Weights of a small self-supervised image encoder.
Model: 32-pixel images, norm batchnorm, activation gelu, depths [3, 3, 3].
Training: normuon at rate 0.021, 5900 steps, batches of 256.
Data: trained on abstract colour fields from 500 small random pattern networks, 203450 training examples, 7.4 epochs.
Rows from block 6, named by matrix and row number. Each number is 128 + 24 x the weight over its row's rms, rounded and kept within 0 to 255. All counts start at 0. Numbers have three digits each. After the name is the row's rms in percent of the matrix's.
# convs2: project pointwise conv (model.blocks.6.convs.2.weight, 120x192x1x1), inputs 0-95
convs2.0 091:114110131115096114153155148162142147145125132111160116158125115114106122139086165170091250126138093134132101146105141132152142127107092143103091125128120056131107135107142099105123128146124113122143083128156150119130120111144116128109123167162150109132154141125129128139167107132123133126
convs2.1 102:132128129139112171143154145073115135134127120119122110157099136154150106133067096115095128161120158122136174142109139085117111129126117138072110185133167174124107143121141093120136111111155126135135149140132124078127143100131161138115119130154139108143060151142142125113172130136160164081
convs2.2 104:095156133145112076142135150100109126125142160130165135134107142121124119107155165102120155185140149124157118143105128098115166127126123073149134116097112092146150144132167114148141166102173141115141147119132132140132129131159136136110132060114127148147121117162164128139139138151149144113
convs2.3 104:127099128139118103095132115148142181136103117111104135115113102122130129099132117130096165190124122103122136104139140136118113118093179105113151071137129141146134117133124155127137121129128109128139180148119116122149161153174147112120149183150098125122116106146156117125090132131113038135
convs2.4 103:122063118107175119127163144116122185136124132115131135129141119114133143073113139125170180202157130151113110112161084164115126123124136152103112115103148079138146145101113107153153147143129116131122092110125110113147113137098116109166150104114152140146121084148089131146113088139069098132
convs2.5 109:120166120123129105116166118109115144107127150120110171125142128102120128116167174132160149145106135127097132144151146107117144082155164122118126176127036201141127101112123081146102139118183141095151167153142158131129140117112116103078125159132145123118129079109129131109104092134180113097
convs2.6 103:092116131138121144120077106158127111158119132121172111136126137135146142115134135128194137127134146113116157153150146112129090138126124132099141140155078036141134132131157096106128115143098115106128147134095121116151109082097091152136137120109133111125175134161114143113124074182146161126
convs2.7 095:126137118129115129120157113172118184114153124132148145107142104145122142138135079088097135121118151119123112201132169109139116103110135134142116133114106154123150110110116124121100161180137139110175121097131137130144125150123166118131131167074094102113150188139150134102148139132187111083
convs2.8 113:131091104127151168120143118070128121139106107152161088131144135135140138135140109120124100124145122136110123148112164074143121100146117164127079162125089175128150137144140087139138141164157147128111096151120133123140151112147106135088143179151128121130085134175169128146174122123136122133
convs2.9 104:110168129128143094140166120143089118123113114117127132115156150119128135157102128130073044127120174141143147093114131129087105130134120113137138133171160093112144129115135143124123113126145117147119138113155120113119119145170142131092135108178148125137145130166102101147146150103126172101
convs2.10 101:100085153135127180122153130119126136119139120124179110113189133156120120148126138128157124140125089101130155138110097153156142116146119082099141148104141178173116113111136135127140137140110150154152132130131154116154134106165137130116090085126141120117143133187186116164135154145202158128
convs2.11 103:160122167128097142163134150053137163153111125156083155154094132119131092141129136124132153090123127144157109094134114148152135144153154145161118078130186086097113158095140133124134122078125116102116151147167138168116115128160141162125127093110124121136180145130133156155097120138154150125
convs2.12 097:096128123112104144138099124103152110136144109157108092117168140143136118114147132148184101097126104111133106126123136132172120117114152136115148217138065061105123142109124127138147134148076140136092109160113133104117162124099120122079110139076120134155088125143103131124124132147077136120
convs2.13 100:147113139132115167122140093113143125152087125126127133134120150114131133168105166138119142102126152139124126133124129141136141112165157166154135167106106064132136118132131039077137144106098153064116164130166107153136108099123121143122132134134118125109142098116133128160117113129130164142
convs2.14 099:138126132102138090125119131102124159159140091137109150133084118121105146127146115151147067127136160121137090127133106104108107120136078141146127108097098133133135128119134185134117106107123136147138111153128128159120150163111129125130124169073121107109084114125148124132181173142139111145
convs2.15 102:115159148120111088133142134099133114137121121159178123148150129136130077149131104138149128125115117148126119125125131151123118153124091108130121128116128162103080146129143122121142115151128123103097119129136155128137153141030125129139082166114110155133154117182140155124126198122076125134
convs2.16 106:130138136133154130107110113122144096104143153142102115107157141150137134102111128132092141107122147138107119167142138117143160103110155123133116184159132171132146122125102191117117167096206141104151164137154112128121169169149096125093135104104114130118145096180130110147084108138141109105
convs2.17 102:128124154116143095127116115099128194108119123133128112140106114118125128109119089133087125179122144142132123137127151135112129158121127114139144166125183022118132117107153135136121146060093154131160116140145149126119153161109147128109105108152131133146111091122124140124145161083067137092
convs2.18 098:119150110122117157127133130095127128139125125105092132117187073129139126134132132137167171110114162137126111162133141140118088136113134120123126116114118162137104127117111160133153116190112165140117143113128104130122099101130136133083117117131144111122126102169098110153135048130117109151
convs2.19 110:152178149129134134121097131163136169121120098111148086130057101161133142115112151149118122086134117123110156101148125149171099096131100109102094120143154111147125143135112144143128115087138118127179103115137120113131087146155164128122125138142146136129152107120115119108101108135141121120
convs2.20 102:142187124138147115122134115130127139109131124132102123130156115132116150071126131106062145095132106136136133099155128146112122123152142126114143172134152083120149124137100123152132110152120128154147176128142124122127140145128150108110124149148157141141129161155108120111184075114152088125
convs2.21 093:132120116135133122124142135116137137121096135116139165120104111125127121113128132146147176158123130149140142143113114086164126120112093067133148098141181070111102112150134103126125122111156129106179095143127131128105126178152137119115116133125124139123135173138122112149108174086093142115
convs2.22 098:137180155136125110133135119152123080149147098140146137106137146085122125109152119095171115142135158131131099104093127133132088069130131157158119144117131089111116122127110107169103096128162080103078156115133132129139102144128085138105126134144112128123150091125096118140086144151103100096
convs2.23 101:115120162139129142130168121104129104148147121107069133135200157142159140088154122144139093152121130108110177106116171122133117128116099127130157141123173134136144124137115203099131149202116127148134117120077141124120099146147078106133112132157159139137124146125147142131053194145097094139
convs2.24 100:134124137141120139133071116146129067166133132153118129143084165119095140127124129137109141110131134132143164141127145146182121079108164122125099069160169115115135139100133147157135126094103111105145093138144131141137149154144097130107117144129133139129130154160079137157166139133183123139
convs2.25 100:129121132117140176113115115087133120125107157122095109113188133116108123126089100140180192111100136146130147147130155083114177135142160112125110146121123092153123105109130186092122145119141132103102118130128161133118132122127135134165121105104087120107104150156139165119146160138113172172
convs2.26 100:128132141139146155113159117104121137157109115115121137141116094163128143123136123146126183153146157147124116161119128100131116162142106137101125136141104104134134130133143175140131156144115188172106106128121108098144106166100145134127130120082102129137151130113176130083072166140176153154
convs2.27 102:125127135132122048120178119125133122096142126121111149103140117109118137152149079141071113129125117152128090160135140116128119134131129100128137165111165117150130103162079124104129124132195120121141127111142128124114138154100143106087116172107118131115142133137142107132217098163163152108
convs2.28 105:174064104125166119126123151102173106133122140125127126156112139127098126120134097128059129183138139141106148134124124119125145143156124067131116209108144151104106129128159128128143127117135135156118102140157102151134156121079134135144140098135122117121169140152102145113139146117106105139
convs2.29 095:138143182138149166124154145116126115126122128124178152119164143129141102144140127140154114105115132128135144138120098088109122144152102133144140096131106115125105117112146154117130136135114115130156098129153113142115091192149113137138136096126123116105158085110135134166218175140122161086
convs2.30 097:109154137126139135158198111157116168112140138150119094110120119167140104120119088122178139132105113096151118145110133160122133137108137144084119137132150096129106125124133150127115136119127104101169111137121163114134151103109126113152100021126159122118122158122123126121178102140108119107
convs2.31 096:150189119127164141137149145152168094142146150140122172152135134100166157165095121104134139108143181112117129150128088079134195159104124094137113153132125111126150145119143201106135159119077135116090150145138141125114119147106107147098135113146091119141133093202094149149166112160131111151
convs2.32 095:144148130148106185126124115100162117175138108142109137140090145146130131147126137131099098126120128157121122107119061141088124184136135085097139145141120125103137129133099159181161125134151075143148118139145123120135158097157078144172142126138100104153133053162139147133132176092110138130
convs2.33 097:130142161122123144101128124088113114119136101117170173129105128097132127115150113143170122097126134132132141141124090125146108129115117133116129100128170167130137119114119110128139125146090101146151175131140102132135139124168109118128130088160119133117142100123071142151165205129232136167
convs2.34 104:124100135151114155130182140098118096118122134134087162134160135114120126137146098126197129167131123137098162123122145168143136117116147105141127054158104140132129135130128083110118110151138114147127127145088130122129144179131107113129117142114124155140087108163122153125225107118082126119
convs2.35 099:102170158100129124124033129137116103138124127130136148146144170103132135141144110141127188104125104112137040117135120103147111123135107160161128116105081136136143135120123122114114152093169100130181088156142137152149134184101121141139128166090132128134093122132105110166080100157135122168
convs2.36 104:133158160129107113119107106126108142157116112123134102104112146141136105162136116129062153115117137143142119076116114115133130156144128129115131171152107134113091109144074112142122126122083129145171172127137132124136151185095117132132127160125129104133130071066159126130193174167152136135
convs2.37 090:153157174104147155142138115133133126134158128144098159130091120117147128102158116115149126155120139115118116127124121136106162142164204096128112110126148131158126118128145138133121114121113157164181140138135136120139182117174165134155109165115152111138113125090157127086124136112109158133
convs2.38 098:121169137109168099138078125131144099119107129134144120122059127153138108145151129116159118153130065117116064139131160104098127110111142131141131150113165061109114131105119132142129131106118142169131123145132145145119131143144128137082118074073136126125132160115117121132110124093114103121
convs2.39 102:132078177119134178140115138119135100115121152117146146132082137096139090093163142142108113142112148139157133127112147126144178122139111124141138125098147113118085121124148093167125126134166152138089130132138112127136104137184122096111125103149126109107182132083141122128184127134138148125
convs2.40 099:121070103140100098122110126128106135142150138114118162153168143122118116107122124135109186105126140114143187135130123075086129097145159107149125048129140162115120122120182127148126137172074155152113154129163114145119116148085149116119114098116107126133121126120116121128105105145125140093
convs2.41 097:134102167098138169116155130185132073141175171133122154136138152120119135116186158145188158164137157138124083130128091094129145105113141108126122129106118156147135146153108171078132121147152136133189159110114114119126119142131093128122134138131151120111133132095116107136179143143121103124
convs2.42 096:101141106120109085126113125137128131111131135146111148117121151101135099101140117136070138163108137126113112141119146117134172147113152171118092117133134134141102133117159153113119138102180154162148151125090111107141149145150094103114125103119114111100092168108158124174094167081130158138
convs2.43 101:139100086111115138110093127118094151148113097126142097115115079128126107139149114125104054122118132127145118143138109099159106123109131154166152154146145166109100121115116128084126120172191104121148124118125112138139136119199133131152083108099142119143107123139103158116085120145170159129
convs2.44 102:144121137119153096126116136118129076122157139140104148144167157103124134142151150135086116109127148139091088140113123087125159108130126162145091108124185162128131124138138188101132155198152161113113132128148113145135145103187068131134151076117141124132107126101131102125160109151150109152
convs2.45 101:113185129144130187161149148159121146118113124152075117131166103130139098186075098113120135172135143111122161153096124082135134127086141143138110148147092150118116142112132128133135125143160113122171123127134156119147124178102140145121121176082122116132183096149081093132129168096103158097
convs2.46 106:155164146157125093114120126111123092139105126131093117118185139118137120142148120108117194143115120140120183108107140097169149080125144112088115100123114144130100114128107128129143136144138147120107124129083134127134128139032116124162117084108116092097129159100177133122102149139103119135
convs2.47 105:112105126135133205136073144135135106101112147124170108127121126108123121125121148113096109184120130122120154136107146140098136128095143160130122155104120113111120129113122137146110147107134153106088147111123151134128121140125124120108134233114102120125151164133121126116169170086128102132
convs2.48 099:132146127121147119134064140079155159149160147126147105124177109123123096105165134106088113165135142141128145108123132119139132081094104130116125070108130081145110136108142147103144127176165094101096120119160145111123126108102078116144125162135121129120141116149088142133050100151114170153
convs2.49 099:139120117127142128136132127134130071125134157131146094150121173151122122102081125119142124174144135129139114124128153141158124123157111120114138134138113167133124137125140152106154131130085147140142130129114178130135131110128121157134143140165151129136110120110126142127141095120099123121
convs2.50 099:147140162123101132117105141156138145110113145116136089113124108162100118118127126135145109148120092150118126144134130130165165131118141124120104139142121075151115110120097101170138146060073138117134121123130154123158130100156155113143126158123130114108137107133127151116104087123121155123
convs2.51 096:129105108111132133134110138147103195140126143142118152108101070115111116117137155108123142133118165130085103139109123102143124153150125104144122110099098198108133127101124108171125109116181140140095145133136124153124143153187153118093111144092150099132149128096150128105134140112167132114
convs2.52 113:088141143103102126151120118140116142122145112140142148154139113110133132109167105135165179173133110104167105114113174138131098148129137158135155087132164140117127129119137093121101142116096184128176129145134135135123170136143130114143141053132113134150148179140114139086192148119104136137
convs2.53 102:141086182155159037135131138166136129126108144140146144157117103121139132139136142142107114163124137092130147135125115140121144125125128166136131130143067153135125145111147147124137123184183114119147128125115130127129161146096110133142116102167154136134111127132104120063133132104157144133
convs2.116 094:135094130103111105125096111151110136107134130109077175131112124101106123111136156137088105099143121159147127158135117085133133099106136156140131166104167194146113111137101070105099102173144131133128139120152130128137126082081110096142119147092165125127092127098127147109166080150139079160
convs2.117 097:142132103140134061127129124091130139147137117128246141141152091114129120126143165153085129135120093120121137119121136147128115119138159113146124122137186132146115120109144119132117104174100109141116139150115114152125121204071143153152145130136117122138147111108115116111129111142159160143
convs2.118 090:161167085141155119116128126104150087155119155131052128124114151130133132143107159157089141104120094135138176119157124189155133140114147132148129093135142083151143125135108120126121105117175079165123102143132137153143123093133161142118130127121146145134122141131107103136074095081095133176
convs2.119 102:137170123127162132141109153135131092118143113150064169133167122131098107063137133138081155063151126159141166133124142127117108116090115135134125141155095143144125160133141160153159106153087111123151116139152126117110152142133112135096123119109138142151148108085155114137178153152126139142